A small audio embedding model, trained from scratch.
Training: 14400 steps, held-out accuracy 100%.
Data: 39062 training examples, 47.2 epochs.
Rows from block 2 of a small audio embedding model, named by matrix and row number. Rows with one number belong to one neuron. Each number is 50 + 10 x the weight over its row's rms, rounded and kept within 0 to 99. All counts start at 0. After the name is the row's rms in percent of the matrix's.
After each neuron's rows are labels from the 100 clips, of 14976, where the neuron reaches its highest value: "loudest" is the band of the loudest frequency at the time of the peak. Only what is clearly more common there than usual is listed. The data: telephone keypad tones over noise or synthetic speech. In brackets: how many of the 100.
# fc1: MLP up (model.blocks.2.mlp.fc1.weight, 512x256), inputs 104-155
# fc2: MLP down (model.blocks.2.mlp.fc2.weight, 256x512, transposed), outputs 104-155

fc1.491 083:70 48 33 60 55 38 49 36 48 43 56 47 70 46 53 56 59 34 36 41 51 49 60 48 50 65 59 32 57 54 56 44 39 32 30 65 37 50 64 46 47 47 57 51 40 54 47 43 51 68 51 40
fc2.491 073:50 51 42 35 47 56 36 59 34 64 64 81 49 45 48 65 53 51 38 60 47 55 56 58 48 39 67 61 61 46 46 69 40 50 44 51 35 45 58 45 65 40 48 62 53 62 40 55 70 42 58 46
loudest: 1000 to 2000 Hz (60)

fc1.345 082:50 40 44 45 55 57 58 57 46 41 41 60 61 53 45 62 50 38 45 72 51 42 38 44 63 30 58 59 48 44 58 66 54 70 56 25 46 60 49 39 51 37 29 42 65 60 43 54 60 40 64 46
fc2.345 075:69 48 42 47 61 66 68 50 44 69 52 48 52 25 48 50 45 53 47 58 36 54 64 70 64 34 66 41 45 51 49 69 46 51 42 59 71 54 66 59 55 54 36 40 57 50 45 62 64 34 71 41
loudest: 1000 to 2000 Hz (52)

fc1.227 089:43 39 48 28 37 46 57 42 54 69 72 52 55 36 46 42 61 56 54 36 41 52 48 43 75 62 44 53 55 60 55 61 47 55 63 47 60 50 44 37 63 47 51 38 44 50 29 56 58 39 61 33
fc2.227 074:66 44 49 43 40 39 33 63 43 46 56 46 49 45 64 42 42 40 58 52 26 56 45 49 33 30 52 42 31 49 42 42 52 45 24 58 49 44 39 54 46 59 54 48 48 47 68 53 62 49 60 44
loudest: 1000 to 2000 Hz (51)

fc1.105 081:75 46 45 48 43 52 79 63 44 44 51 21 58 37 50 46 59 40 53 40 47 33 47 45 51 47 54 41 40 28 46 57 45 46 58 39 45 54 49 44 54 61 46 40 35 57 61 52 63 47 58 52
fc2.105 074:50 17 53 52 28 52 60 55 61 52 57 44 75 52 57 48 57 61 43 46 42 71 46 66 20 65 62 60 43 37 46 38 51 44 61 43 44 60 55 58 54 49 55 57 44 45 48 43 54 52 35 57
loudest: 500 to 1000 Hz (49)

fc1.350 086:65 31 58 42 27 53 45 53 37 54 45 43 59 42 48 57 57 49 51 48 47 58 45 65 56 54 32 35 52 61 64 48 53 52 27 56 56 53 40 36 62 51 46 63 68 41 53 27 48 49 68 51
fc2.350 069:53 44 35 60 60 63 54 62 34 61 45 57 48 48 34 44 43 45 40 67 38 76 54 58 46 24 65 58 38 57 55 55 43 44 31 63 39 53 31 55 65 52 54 60 42 48 46 54 69 47 54 42
loudest: 500 to 1000 Hz (51)

fc1.267 103:44 23 32 56 43 51 55 56 36 36 43 46 49 57 47 51 46 53 54 42 50 51 52 49 46 37 65 37 70 39 52 60 40 66 39 56 30 42 60 50 72 44 48 55 64 36 36 53 31 52 41 43
fc2.267 112:53 59 46 62 50 37 48 55 41 58 52 53 28 42 51 45 55 49 47 64 52 45 45 20 50 62 42 63 37 49 32 26 43 54 36 51 46 45 45 56 45 47 36 39 45 55 49 47 59 36 48 56
loudest: 4000 to 8000 Hz (26)

fc1.23 086:60 25 41 47 50 51 49 46 38 44 50 36 25 56 53 40 43 73 54 60 47 32 59 47 38 44 63 33 61 47 54 52 50 49 51 62 45 62 38 36 60 28 48 60 61 65 48 61 44 34 46 47
fc2.23 076:34 45 59 43 39 58 53 60 68 56 40 52 59 50 72 53 51 55 57 48 45 28 46 52 33 55 70 51 38 54 40 54 41 48 46 57 51 52 48 59 66 30 53 49 37 61 47 47 53 51 54 41
loudest: 4000 to 8000 Hz (26)

fc1.18 085:57 52 48 43 43 60 65 50 44 44 42 52 48 51 70 65 43 49 58 62 61 47 51 50 37 42 47 36 65 69 50 55 60 58 36 38 40 59 41 41 57 59 42 44 32 55 49 35 56 53 40 45
fc2.18 092:47 18 63 59 53 66 42 50 61 60 58 59 48 56 50 53 28 36 24 58 57 60 47 51 41 60 45 59 60 52 69 37 56 42 57 48 45 74 59 49 63 47 40 57 62 46 61 44 49 54 57 43
loudest: 500 to 1000 Hz (50)